{"model": "image VQ-VAE", "dataset": "abstract colour fields from 500 small random pattern networks", "train_examples": 203450, "image_size": 64, "crop_scale_min": 0.8, "horizontal_flip": false, "translate": 0.06, "bottleneck": "vq", "downsampling_factor": 8, "encoder_arch": "vit", "encoder_norm": "rmsnorm", "encoder_norm_position": "pre", "encoder_activation": "gelu", "encoder_head_dim": 32, "encoder_fused_qkv": false, "encoder_bias": "none", "encoder_qk_norm": false, "encoder_layer_scale_init": 0.1, "encoder_parallel_block": false, "encoder_inner_norm": false, "encoder_moe": "top_k", "encoder_num_experts": 16, "encoder_moe_every": 1, "encoder_expert_mlp_ratio": 0.25, "encoder_experts_per_token": 2, "encoder_shared_expert": true, "encoder_patch_size": [8, 8], "encoder_conv_stem": false, "encoder_layers": 14, "encoder_width": 192, "encoder_positions": "learned", "loss": "l1", "latent_channels": 16, "decoder_norm": "groupnorm", "decoder_activation": "silu", "decoder_weight_standardization": false, "decoder_channel_attention": "se", "decoder_widths": [32, 32, 64, 128], "decoder_blocks_per_level": 2, "decoder_block": "basic", "decoder_attention": false, "decoder_upsampling": "nearest_conv", "codebook_size": 512, "residual_init": "none", "optimizer": "adamw", "lr": 0.0024, "beta1": 0.9, "beta2": 0.95, "eps": 1e-06, "grad_clip": 3.0, "steps": 7300, "batch_size": 64, "epochs": 2.3, "lr_schedule": "step", "warmup_steps": 730, "weight_decay": 0.4}
Rows from block 7 of the encoder of a small image VQ-VAE, named by matrix and row number. Rows with one number within an expert belong to one neuron, the router's apart. Each number is 128 + 32 x the weight over its row's rms, rounded and kept within 0 to 255. All counts start at 0.
After each expert's rows are labels from the 100 images, of 14976, where the router gives the expert most weight on average: "strongest on" is what is common among them; "colour at peak" is the nearest of a few named colours to the mean colour under the peak. Only what is clearly more common there than usual is listed. The data: abstract colour fields from 500 small random pattern networks.
# router: router (encoder.blocks.7.mlp.router.weight, 16x192), inputs 0-95
# up: expert up (encoder.blocks.7.mlp.up, 16x48x192), inputs 0-95
# down: expert down (encoder.blocks.7.mlp.down, 16x192x48, transposed), outputs 0-95

# expert 9
router.9 [162 142 131 123 134 128  95 218 164 137  97 134  90 114 127 179 148 131  34  65 129 130 123 134 111 140 136 124 218 180 122 182  26 129 141 156 121 127 130 130 161  98 139 143 116  99 118 126 147 134 160  94  50 195  98 147  87 118 126 169 137 144 112 125 131 167 177 128 142 133 132 163 134 109 184 113 121 132 131 165 185  99 114 137 114 106 138  99 117 111 129 159  54 118 106 117]
up.0 [123 110 103  55 118 148 104  87 121 125 138 131 164 111 175 127 153  86 142 182  76 197 133 122 160  87 119 213 120 144 172 123 136 137  86  96 121 176 127 152 108 146 126  95 107 130 142 167 130 123 101 150 147 121 137  93 130 180 115 109  80 122 156 124 162 124 111 120  89 107  92 126  52 137  98 186 134 123  73 119 103 133 144 122 131 127  76 138 156 131 107 151 139 129 146 114]
down.0 [118 139 169 205 166 113 121 152 111 111 133  98 105 143  94 115 143 136 127  86 157 124 120  73  91 145  94  52 132 116 126 135 110 132 163 165 116  85 145  86 139  97 151 121 114 107 119  96 147  96 136 124 120 126 129 161 128  73 150 143 183 127 116 138 120 130 135 142 197 141 138 100 195 110 121  55  89 147 153 124 112 141 137 159 113 112 187 130 127 143 211 121 126 122 121 211]
up.1 [119  98  92  65 123 126 104 105 118 132 154 136 155 109 152 127 165  87 155 184  54 203 124 111 148  96 124 199 124 133 171 112 144 129  68 111 122 185 129 163 130 132 111 126 111 143 145 183 122 114 113 153 135 119 131 114 125 179 119 111  89 115 131 123 140 129 130 131  78 125 111 116  66 150 115 191 124 124  82 118 115 144 122 118 133 146  70 143 171 136 105 132 149 145 127 122]
down.1 [139 144 184 190 148 129 127 127 132 113 127 107  97 144  87 135 127 140 122  68 170 115 131  92 104 156  93  60 118 132 120 124 111 133 176 161 129  79 128  79 131 118 160 115 105  88 131 105 147  91 105 131 115 124 108 174 137  64 130 128 171 142 111 128 125 131 123 127 195 131 152  97 200 121 121  53 108 165 185 128 125 125 157 149 111 124 183 115 138 120 216 137 133 118 110 190]
up.2 [141 144 156 194 134 110 155 172 139  99 107 140 106 134 101 129  86 149  85  41 159  98 121 163 103 145 127  54 149 117 107 167  95 114 155 164 151 101 119  99 132 126 135 165 166 123 127 121 121  82 165 123 115 146 115 176 129  54 119 159 186 128 105 153 121 125 144 113 190 155 143  99 191 138 172  83 146 131 155 126 170 108 118 117 115 129 166 133  80 122 200 102  97 125 123 164]
down.2 [134  90 111  57  91 104 126 134 136 132 100 144  95 134 127 165 145 175 156 177 106  83 127 206 139 164 178 204 125 128 138 123 171 136 117 108 112 142 118 133 166 150 110 151 149 176 105 143 148 137 136 130 115 123 128  93 130 193 153  82  85 102 134 105 115 133 137 126 101 108 112 127  48 147 136 211 143  81 140 122 143 168 176 123 143 122 103 134 105 142  44 125 112 133 131  75]
strongest on: smooth; mostly green
colour at peak: brown

# expert 5
router.5 [ 60 147 125 126 137 139 109 159 142 135 128  99  99 124 125 147 131 128 182 136 137 127 115 141 122 153 124 131 153 164 127 118  48 171 136 152  78 126 134 121 172 138  60 147  87 139 107 114 114 130 169  84 174 102 116 155 150 124 135 147 128 122 120  84 128 128 160 139 149 135 134 163 136 125 174 127 127 126 139 177 106 159  95 140 143 172 143  94 126  71 162 151 218  97 120 123]
up.0 [ 95 162 151 178 169 114 100 143 125 109 135  79 108 174  91 131 106 153 160 131 167  72 120 148  89 180 105  89 121 143 120 126  92 210 170 175  87  98 123  81 170 142  68 138 114 133  78  66 140 150 156  88 141 123 142 142 114  75 145 126 150 126 109 106  93 120 155 118 201 139 132 127 170 119 138  99 113 146 180 146 135 153  81 146 126 148 191 143 132 115 186 138 163  68 166 164]
down.0 [147 105  79  48  84 143 126 138 126 150 126 150 132  99 174 129 124 110 109 156 128 203 128 164 171 135 176 208 129 132 140 118 169 105  71  91 132 165 130 170 118 141 147 148 153 161 123 179 128 163 149 131 115 128 128 117 130 191  73 139  92 125 147 131 124 132 136 135  63 117 142 168  94 129 126 172 159  86  77 133 131 123 115 105 141 128  73 123 124 127  54 118 128 154 125  75]
up.1 [ 98 160 138 182 164 117  86 151 130  96 139  76 107 170 103 133 102 147 158 127 163  68 118 149  90 186 100  92 119 136 125 129  99 207 167 167  85 112 119  85 176 146  73 143 109 143  83  56 133 149 153  80 136 120 154 130 114  78 135 130 141 124 116 113  91 127 148 111 191 138 124 129 176 125 135 116 113 141 191 138 143 146  76 135 126 144 196 137 128 122 169 145 169  65 198 159]
down.1 [155 108  83  28  95 147 125 146 125 125 126 134 133 104 169 117 127 109 118 140 138 206 134 160 181 137 161 201 130 130 138 126 162 100  81 112 124 153 143 167 110 129 170 141 152 154 128 169 128 150 129 126 108 124 126 129 132 187  93 135 104 127 151 124 120 137 127 131  73 115 132 173  86 131 134 170 148  74  70 126 118 131 109 116 141 117  73 126 122 130  68 130 129 144 134  74]
up.2 [120 158 146 210 148 133  48 142 122  68 152  74 106 152 100 131 115 135 161 128 149  72 115 162 106 182 113 105 123 139 141 123 107 190 166 159  97 115 135  95 155 150  84 142 105 129  89  73 129 128 156 103 133 121 148 142 116 106 128 133 137 122 128 107 109 123 132 118 195 140 114 118 155 122 129 126 139 131 204 145 129 144 102 135 135 131 187 128 151 124 166 156 165  66 255 182]
down.2 [149 124  79  20 102 146 154 143 145 140 103 180 141  73 197 134 144 121 150 101 145 205 127 119 181 154 150 171 142 151 147 154 145 142 137 118 121 104 138 183  87 118 176 105 158 139 119 172 140 141 109 146 105 125 142 130 137 168 104 108 122 122 137 118 126 112 131 120 109 166 171 159  97 132 155 127 153 100  69 134  95 103 111 123 158 140  58 132 142 128  71 132 117 127 106  73]
strongest on: mostly blue; smooth
colour at peak: blue

# expert 14
router.14 [ 75 121 130 118 150 120  97 117 188 138  88 156 123 135 124 149 135 137  56 139 128 128 169 102 111 126 117 132 144  64 116 128 167 127 142 141 190 127 103 126 153 152 214 133 117 152 172 122 158 131  64 138  95 183 103 115 180 128 121 130 134 159  93 192 123 145 165 116 115 118 135 140 131 117 107 115 113 122 136 119 114 138 145 148 146  89 131 209 117 158 153 156  94 133  91 143]
up.0 [106 162 171 181 186 128 140 148 132 120 153 191 140 113  49 130 123 197 141 123 134 107 151 118 112 111 127  98 139 115  81 145 121 128 176 147 124 115 137  90 129 137 184 116 116 143 157 120 102  72 105 129 145 152 115 127 127 103 154 114 174 132  74 146 131 126 128 122 116 126 135 118 179 135  83  68 121 110 168 159 133  93 132 148 125 147 133 148  55 139 186 152 112 131  31 212]
down.0 [132 163 104  46  85  98 136 124 151 111 131 130  99  92 186 138 159 104 115 136 112  91  87 201  94  96 143 157 136  93 180 120 178 138  92 119 108 171 165 146 129 190 150 121 162 110 148 153 150 128 136 154  89 102 128 141 106 141 111 105 111 127 109 178 141 111 124 150  95 109 154 167  90 128 143 162 154  88  78 128 185 139 136  93  91 168  75 101 127 130  71 147 127 169 106 124]
up.1 [138 119  98  86  71 132 107 123 105  88  81 113 135 105 195 110 130  58 124 165  84 175 107 142 116  96 131 168 120 131 143 146 129 152  72 104 117 148 144 174 130 118  72 125 117 131  87 146 158 164 130 125 117 115 140 120 129 154 133 136  88 126 162 119 162 111 129 152 144 102 108 121  53 120 148 179 168 152  66 133 127 143 114 134 150 125 127 112 220 135 142 128 127 139 235 109]
down.1 [147 140 165 218 162 162 123 140 104 156 137 132 107 138 106 154 112 183 110  98 152  83 146  99 122 161  87  83 120  99  94 127 129 119 224 122 140  42 127 117  84 103 172 101 134  84 148  95 101 145 118 120 135 112 109 143 119  79 153 121 154 108 149 120 137 128 118 116 158 163 121 114 159 114 137  87 117 145 169 140 106 123 190 153 118 135 135 128  99 130 166 150 116 129 150 164]
up.2 [127 112 181 165 186 134 116 127 151 165 144 190 143 174  65 144 131 160 120 123 163  75 141 124 136 129 135 107 135 101 109 154 144 121 148 110 140 116 133  97  98 123 185 139 150 126 165 116 103  52 117 110 115 152 112 135 163 110 171 110 178 135 106 134 110 155 122 110 123 108 126 121 169 125 120  96 121 105 162 112 137  78 119 119 164 115 117 111  54 137 138 139 108 134   0 190]
down.2 [101 162 108  69  97 123 133 124 144 105 129 115 163  78 147 140 178  70 123 131 118 168 148 154  87 125  66 187 141 137 141 147 149 148  68 146 113 201 130 125 179 131 144 153 147 188 125 163 159 135 105 110 125  95 140 145 112 167 123  89  99 131  92 180 120 152 123 134 110 129 139 117 109  96 173 201 105 132 117 134 118 171  84 113 125 156  96 139 141 157  75 157  87 169 135  86]
strongest on: mostly green; smooth; dark
colour at peak: green

# expert 11
router.11 [116 152 138 126 158 148 109  88 140 136 120  99 102 134 130 119 140 152 148 127 124 124 101  83 119 127 180 150 154  41 126  78 207 137 145 126 161 128 237 112 131 201 149 131 142 115 159 144 136 127  52 173 109 247 112 123 149 117 169  95 125  82 103 158 155 109 154 173 115  61 131 135 134 131 164 110 124 145 132 161 124 146 203 116 161 115 100 225 124 117 166 162 210 119 100 129]
up.0 [117 153 184 150 190 142  93 110 133 143 157  76  95 131 128 130 121 192 150 136 108 101  95  76 100 106 173 136 160 120 129 118 156 121 200 124 142  89 172  96 111 168 136  96 100 135 181 131 113 109  72 162 130 173 101 127 137 129 155 138 118 110 102 138 186 117 129 145 147  96 161 144 159 154 136 132 171 156 151 141 138 147 204 164 147 133  66 125  70 109 185 173 171 143 116 137]
down.0 [128 116  71 191  86 137 123 141 136 117 125 138  79 165 114 122 125  60 112 148 194  79 142 210 135  95 103 116 111 122  88 134 120 137 128  91 130 155 129 170 122  99 131 120 180  82 122  78 144 214 198 113 124 119 124  89 130 145  91 113 109 134 153 131 121 138 123  91  93 139  60 195  81 122 124 153 137 136 131 124 115 100 105 139 109 118 197 133 119 129  50 133 114 153 127  65]
up.1 [152 171 168 176 177 163 106  98 142 127 150  88 116 117 121 124 121 180 136 131 139  91 109  59 103 105 171 114 139 107 116 108 137 130 195 107 144  93 162 103  60 156 135  74  84 104 133 162 126 126  68 153 123 180 117 110 127 113 169 122 115 121 113 142 167 114 123 156 130  98 168 147 160 139 122 109 173 171 155 147  95 142 195 164 127 120  63 120 107 128 183 161 151 123 131 143]
down.1 [114 102  78 187 122  85 125 155 125 103 121 118  45 176 133 117 133  84 127 151 179  52 142 223 123  92 107 113 130 127  94 113 150 129 130  97 133 120 134 160 160 114 117 152 209 133 132  67 152 216 212 112 125 126 127 111 134 144 110 127  98 131 130 119 118 151 137  79  86 141  75 176  84 131 132 148 139 130 132 126 155 106 103 134 117 125 186 121 138 127  44 125 134 136 125  72]
up.2 [131 159 184 139 183 151  97 119 134 147 163  81  85 142 134 130 135 187 138 130 119  93  93  79  98 110 173 145 159 115 132  90 155 128 193 113 147  93 174  87  94 180 138  97 110 126 177 133 112 111  74 162 128 162 103 126 137 128 152 139 116 110 110 143 192 120 117 160 159  96 167 140 161 146 137 132 177 156 142 148 129 138 199 160 167 132  58 137  70 117 178 177 166 150  94 131]
down.2 [125 108  65 213  93 131 137 144 127 139 133 125  95 146 118 140 130  68 109 142 176  92 122 209 151  93 105 107 127 125 103 137 116 128 108  98 128 167 122 198 130  89 133 131 178  96 130  98 126 192 199 111 123 118 133  84 128 154  84 113 108 129 149 130 112 124 122  83  80 151  63 177  89 125 134 148 124 136 134 126 130 102 102 129 111 133 211 129 129 128  43 132 120 144 131  81]
strongest on: mostly green; smooth; dark
colour at peak: green; brown

# expert 10
router.10 [149 132 130 123 146 137 110 151 180 139  97 129 127 114 129  57 136 133 141  97 135 133 115 143 121 141 117 121 133 153 137 135 156 130 137 151 154 117 146 128 168 125 163 138 113 154 119 124 160 135  83 120  45 109 113 154 182 109 106 185 121 182 118 184 120 107 151  94 125 143 140 103 127 102  87 122 106 128 134 223 133  94 132 161 134  60 147 143 118 132 119 157 102 124 111 134]
up.0 [132 119  94  69 104 166 162 118 118 141 114 130 116 113 139 119 122  90 127 155  88 182 156 105 131 104 121 173 125 137 125 116 136 122  93  93 120 160 129 186 113 149 110 125 116  99 150 182 156 138 147 128 121 140 149 116 123 196 152 107 130 116 142 118 192 113 115 180 112 134 105 164  82 131 142 172 117  93 117 118 116 147 112 103 161 135  81 132 171 131 157  84 143 146 101 129]
down.0 [113 146 128 188 167 161 101 140 112 122 115 154 129 128  91 139 141 141 152 123 105 111 132  93  86 212  96  81 137 136 131 125 113 120 119 180 160 119 160 101 144  95 122 117  84 117 108 116 120 183 152 130  95 123 141 140 122  65 107 143 120 108 166 129 142 139 145  87 140 157 146 114 163 124 134 116  99 151 123 131 178  74 174 175 142 108 179 127 160 120 188 104 132 129 129 140]
up.1 [136 108  96  56  90 136 170 133 117 127 104 156 119 125 193 127 122  78 134 155  64 175 142 120 155  90 122 173 121 113 112 111 123 124  94  74 109 153 132 195 107 147 101 127 126 119 145 143 148 129 131 138 138 145 138 113 129 204 136 108  99 118 138 115 181 127 124 169  86 105 104 161  61 119 127 159 134 120  95 111 128 146 126 114 122 112  79 122 164 126 136 102 136 145 122 123]
down.1 [125 138 169 184 189 129 121 112 118  99 141  98 106 141  78 123 133 158 116  94 153 112 110  92 124 155  96  62 136 117 143 133 132 141 179 190 125 101 140  84 129 121 137 112 111  97 133 125 137 119  99 128 115 117 118 150 113  70 113 146 154 133 123 149 137 130 128 102 192 142 122  92 181 117 127  57  83 156 159 122 129 130 151 144 115 117 195 148 132 141 216 123 123 116 137 186]
up.2 [127 158 163 180 167 118 106 123 152 129 134  90 144 133  83 114 121 167 117  85 172 101  96 142 107 167 150  72 133 136 141 146 134 127 154 186 146  84 139  83 149 121 160 138 146 149 103 110 127 138 114 120  98 109 129 166 145  66 107 163 158 145 114 157  78 127 139  69 181 153 161  72 170 124 114 103 119 153 158 158 135  81 149 166 120 117 184 135 115 123 130 142 114 107 139 142]
down.2 [144 103  96  87  49  98 126 160 126 157 125 174 140 125 166 128 128  79 160 174  78 129 151 162 156  84 169 183 133 126 126 116 140 119  86  65 125 156 122 180 114 153 105 161 133 168 127 139 111 134 154 129 154 138 121  82 130 212 143  90  99 122 133 104 133 121 121 174  75 100 118 160  76 131 132 176 163 101 106 131 129 146  98  98 146 135  53 114 127 131  68 129 125 139 128  85]
strongest on: smooth; mostly green
colour at peak: pink

# expert 2
router.2 [ 42 134 132 124 139 112 100 100  68 141  99 128 131 123 116 113 140 138 201 194 125 124  92 142 118 128  81 124 190 240 130 146 212 106 136 151 172 125  89 130 172 118 128 111  90 145 120 137 141 132  97 172 115 121 100  70 167 123 115 113 125  84 100 202 130 127 162 108 138 104 149 132 132 126 117 126  97 134 130 169 160 171 159 128  77 122 136 227 121  87 138 169  82 135 105 138]
up.0 [132 112  61  64 110 144  67 121 128 125 152 145 118 104 178 142 178  64 116  92  58 207 132 121 117 103 123 223 151 116 135 136 108 136  89 111 128 204 136 182 134 141 117 149 122 117 126 166 116 113 116 100 128 149 150 128 110 159 105 139  90 118 132 122 154 127 131 139 115 133  86 103 102 147 146 165 133 115  90 115 142  92 105 133 148 151  84 141 193 140  87 156 149 167 163 125]
down.0 [141 140 203 200 138 109 137 129 132 105 126 112 105 157  66 122 137 170 133 134 158  68 143 112 129 159  85  42 120 133 127 111 123 147 196 135 135  46 131  61 137 127 133 106 144 125 109  83 138 130 148 136 117 145 127 136 136 106 168 122 177 136 128 124 128 137 130 125 195 117 126 116 165 131 132  60 100 156 199 141 117 138 161 160 137 102 175 119 132 135 208 130 117  91 133 188]
up.1 [130 128  62  89 131 143  64 120 130 139 169 141 125  95 158 153 190  66 116 100  56 205 111 120 114 101 125 221 163 129 125 152 109 148  71 127 129 231 140 175 154 131 117 154 111 129 124 182 104 110 116 117 132 145 141 135 104 148  94 127  91 115 129 130 142 126 142 136 125 148  96 100 115 157 148 173 132 128  99 114 157 111 115 131 123 173  98 150 184 140  89 162 151 181 156 120]
down.1 [130 132 199 209 137 121 133 126 126 113 123 112  99 159  73 111 132 158 125 137 150  75 135 114 110 135  91  42 138 118 118 107 140 145 176 141 134  48 129  79 130 108 142 124 155 139 128  92 130 120 131 131 118 147 126 125 131 104 157 129 188 142 107 129 122 146 137 116 210 116 134  95 178 120 128  75  95 153 205 140 109 142 170 161 135 116 163 113 146 132 214 125 108 106 127 170]
up.2 [133 116  51  68 106 141  70 141 133 132 144 152 116 108 175 136 180  86 108  84  71 201 132 116 125 110 116 231 152 119 127 134 111 143  76 113 121 200 139 182 131 136 110 147 141 121 119 162 125 135 127  97 134 140 150 121 119 163 103 134  85 117 144 128 148 121 126 142 119 144  82 126 105 156 148 156 123 108  71 110 140  91 110 126 144 138  90 133 208 146  90 154 149 158 178 113]
down.2 [146 102 210 220 119 114 145 103 108 121 125 124 105 152  79 123 107 144 133 119 154  70 159  73 133 158  55   9 117 134 125 134 105 154 194 143 140  59 147  97 126 109 127 129 123 142 128  78 140 126 122 113 138 122 119 120 134 106 160 149 168 131 106 127 128 148 124 111 193 134 162  90 175 117 129  50 114 154 181 142 109 136 170 173 126 146 162 135 121 121 209 135 112  96 140 167]
strongest on: smooth; mostly red; bright
colour at peak: brown

# expert 6
router.6 [160 127 125 124  87  85 100 155 212 143  86 133  89 121 127 132 126 144 167 173 131 122  58 107 121 161 147 125  97 125 135  84 153 120 140 132  66 113 148 124 117 103 144  61  94 104  90 114 142 132  79 136 114  34 110 110  84 114 143  84 122 117 128   8 128  56 121 133 100 118 146 130 131 138 124 120  83 138 134 236  51 162 161 125  63 120 140 151 132 143 110 162  35 124  98 136]
up.0 [146 127 155 182  27  78  91 157 145 117 139 136  90 129  84 129 162 172 159 147 154  85 101  90 103 193 154  71 115 119 155  90 141 113 163 137 114  80 154 119 100  76 126 133  92 128  97  76 125 126 105 149 132 102 130 128  96  98 168 104 140 132 127  81 106 114 119 106 121  96 175  99 171 135 103  88 123 176 186 189 101 166 164 126  54 130 173 130 175 130  99 137  62 110 150 137]
down.0 [123 143  70 104 138 168 124 101 130 130 125 145 113 111 165 117 137  59 115 137 109 197 143 140 148  64 120 202 127 132  81 134 104 139  55 102 129 183 117 157 100 147 127  93 193 100 129 184 145 159 150 123 122 140 130 130 127 148  69 129  84 131 163 144 129 140 118 152  75 151  74 177  81 132 127 169 160 118  57 130 115  87 101  91 126 126 119 128 122 128  57 126 133 161 127  94]
up.1 [124 114 142 163  36  88  98 146 140 109 152 156 102 123  91 131 186 173 164 121 148 109 102 112 105 207 140  61 125 118 161  98 129 100 152 134 115  72 141 141 100  70 132 139  85 131 113  62 100  95 142 152 132 126 149 121 125  99 156 105 128 132 139  84 115 115 122 100 116  85 142  90 161 131  96  89 123 160 171 157  88 166 156 107  90 138 169 136 232 133  92 141  74 113 164 132]
down.1 [128 193  68 101 166 163 116  54 165 114 134 120 114 161 161 125 134 112  90 136  96 144 114 148 136  72 132 212 117 170 109 153  66 140  83 112 150 178 113 156 110 138 116  68 155 122 140 196 149 191 127 104 139 135 151 156 123 128  94 129 104 108 140 107 137 100 129 134  98 166  98 134  54  92  97 168 149 141  93 141 128  96 113 101 134 109 144  78 113 124  71 146 121 158  93  99]
up.2 [147 142 150 198  42  69  90 153 140 116 129 133  96 118  96 128 170 169 153 140 151 101  94  73 101 182 140  71 112 116 149  96 138 116 175 134  98  86 144 111 115  83 132 134  72 128  80  79 112 122 119 147 132  94 131 134 105  98 156 105 128 122 121  94 109 115 121 111 104  98 175 104 176 139 107  71 117 194 181 171  97 162 163 133  51 130 181 123 190 125 104 136  76 105 151 134]
down.2 [134 146  68 103 140 173 134 106 128 127 131 140 128 115 165 129 133  50 103 116 130 161 146 167 173  72 113 196 142 139 107 142  79 141  59 117 138 185 111 179  86 133 126 104 209  93 128 170 132 143 138 117 126 119 121 141 125 146  73 123 101 114 164 142 129 138 116 149  93 141  71 156 103 134 126 166 164  95  54 121 110  85  95  93 117 122 108 128 130 126  61 124 119 165 132  98]
strongest on: smooth; dark; mostly blue
colour at peak: purple

# expert 1
router.1 [178 136 145 131 120 147 100 159 175 141 108 150 124 125 116 102 128 132 159 117 129 128 184  91 119 135 129 119 163 189 112 165 110 134 131 147 112 120 141 132 134  92  63  85 125 144 114 135 161 133  42  86 200 151 109 182 160 128 121 131 135 142 128 101 131  67  85 100 128 110 134 124 133 156  26 106 116 132 131  34  57 151 117 148 146  34 143 173 129 141 112 165  79 128 106 107]
up.0 [123 107  70  37 152 137  85 106 134 149 158 113 115 105 184 146 109 115 122 122 126 195  98 175 193 115 107 177 127 127 150 115 132  94  90 119 149 183 130 171 144 143 159 105 160 116 138 146 118 140 171 145  96 109 117  99 115 132 121 144  97 127 140 130 150 125 150 135 111 112 133 123  74 126 168 169 133 118  89 152 133 133 161 113 119 127 113 115   3 119 125 182 120 102 124 165]
down.0 [119 134 208 190 146 121 140 126 121 117 129 115 119 163  61 107 126 156 155 127 140  35 148 113  98 152 118  24 131 123 140 135 123 150 180 135 139  57 135  98 112 131  98 128 122 155 132  92 123  95 103 140 115 135 143 139 128 111 124 129 184 126 111 137 107 143 133 102 183 125 134 151 185 134 136  61  87 135 168 106 132 134 123 178 139 121 163 132 132 125 181 129 135 109 128 176]
up.1 [146 151 180 200  88 120 169 154 134 113  95 143 139 162  77 125 144 146 141 129 137  76 161  77  86 156 147  81 133 119 100 159 126 165 153 141 101  76 123  87 114  89  86 129 101 168 102 113 137 142  63  93 159 146 126 169 160 112 140  95 158 121 125 126 109 107  85  87 141 147 136 142 167 146  69  67 114 150 156  98 110 123  71 154 140 115 170 151 198 123 134  77 134 140 128  87]
down.1 [130 118  88  62 115 161 128 121 131 122 124 143 163  95 171 120 127  99 115 140 100 203 131 127 187  96 154 209 124 127 158 126 109  96  93  99 127 179 132 164  98 120 160 115 127  86 125 181 124 129 144 129 125 121 127 124 125 159 135 135  87 132 156 110 135 115 122 173  93 123 119 111  94 134 128 161 162 115  86 127 118 117 133  86 123 129  70 131 122 125  94 128 126 141 128 106]
up.2 [125 111  78  42 154 143  87 108 128 148 169 128 115  96 178 125  98 106 118 135 116 199 100 169 178 102 108 185 129 134 157 119 103  83  74 119 138 193 118 182 135 136 147 107 148 115 141 163 121 118 169 137 115 110 126  98 107 143 119 139 128 135 146 127 143 135 128 149 118 123 123 123  82 117 164 171 139 105  90 140 127 126 155 105 128 147 102 120  12 129 119 190 117 130 130 150]
down.2 [120 133 190 219 153 125 127 128 130 123 125 118  85 154  78 126 123 155 129 115 135  48 126 109  90 164 110  13 123 110 115 124 155 156 165 137 128  78 130  74 151 141 126 137 123 141 123  81 123 102 117 115 139 135 117 131 120  85 114 122 184 124 131 141 114 120 147  85 177 112 148 123 163 130 137  83  96 136 197 128 128 156 130 151 131 128 164 141 137 124 182 130 108 122 135 148]
strongest on: smooth; bright; mostly green
colour at peak: pink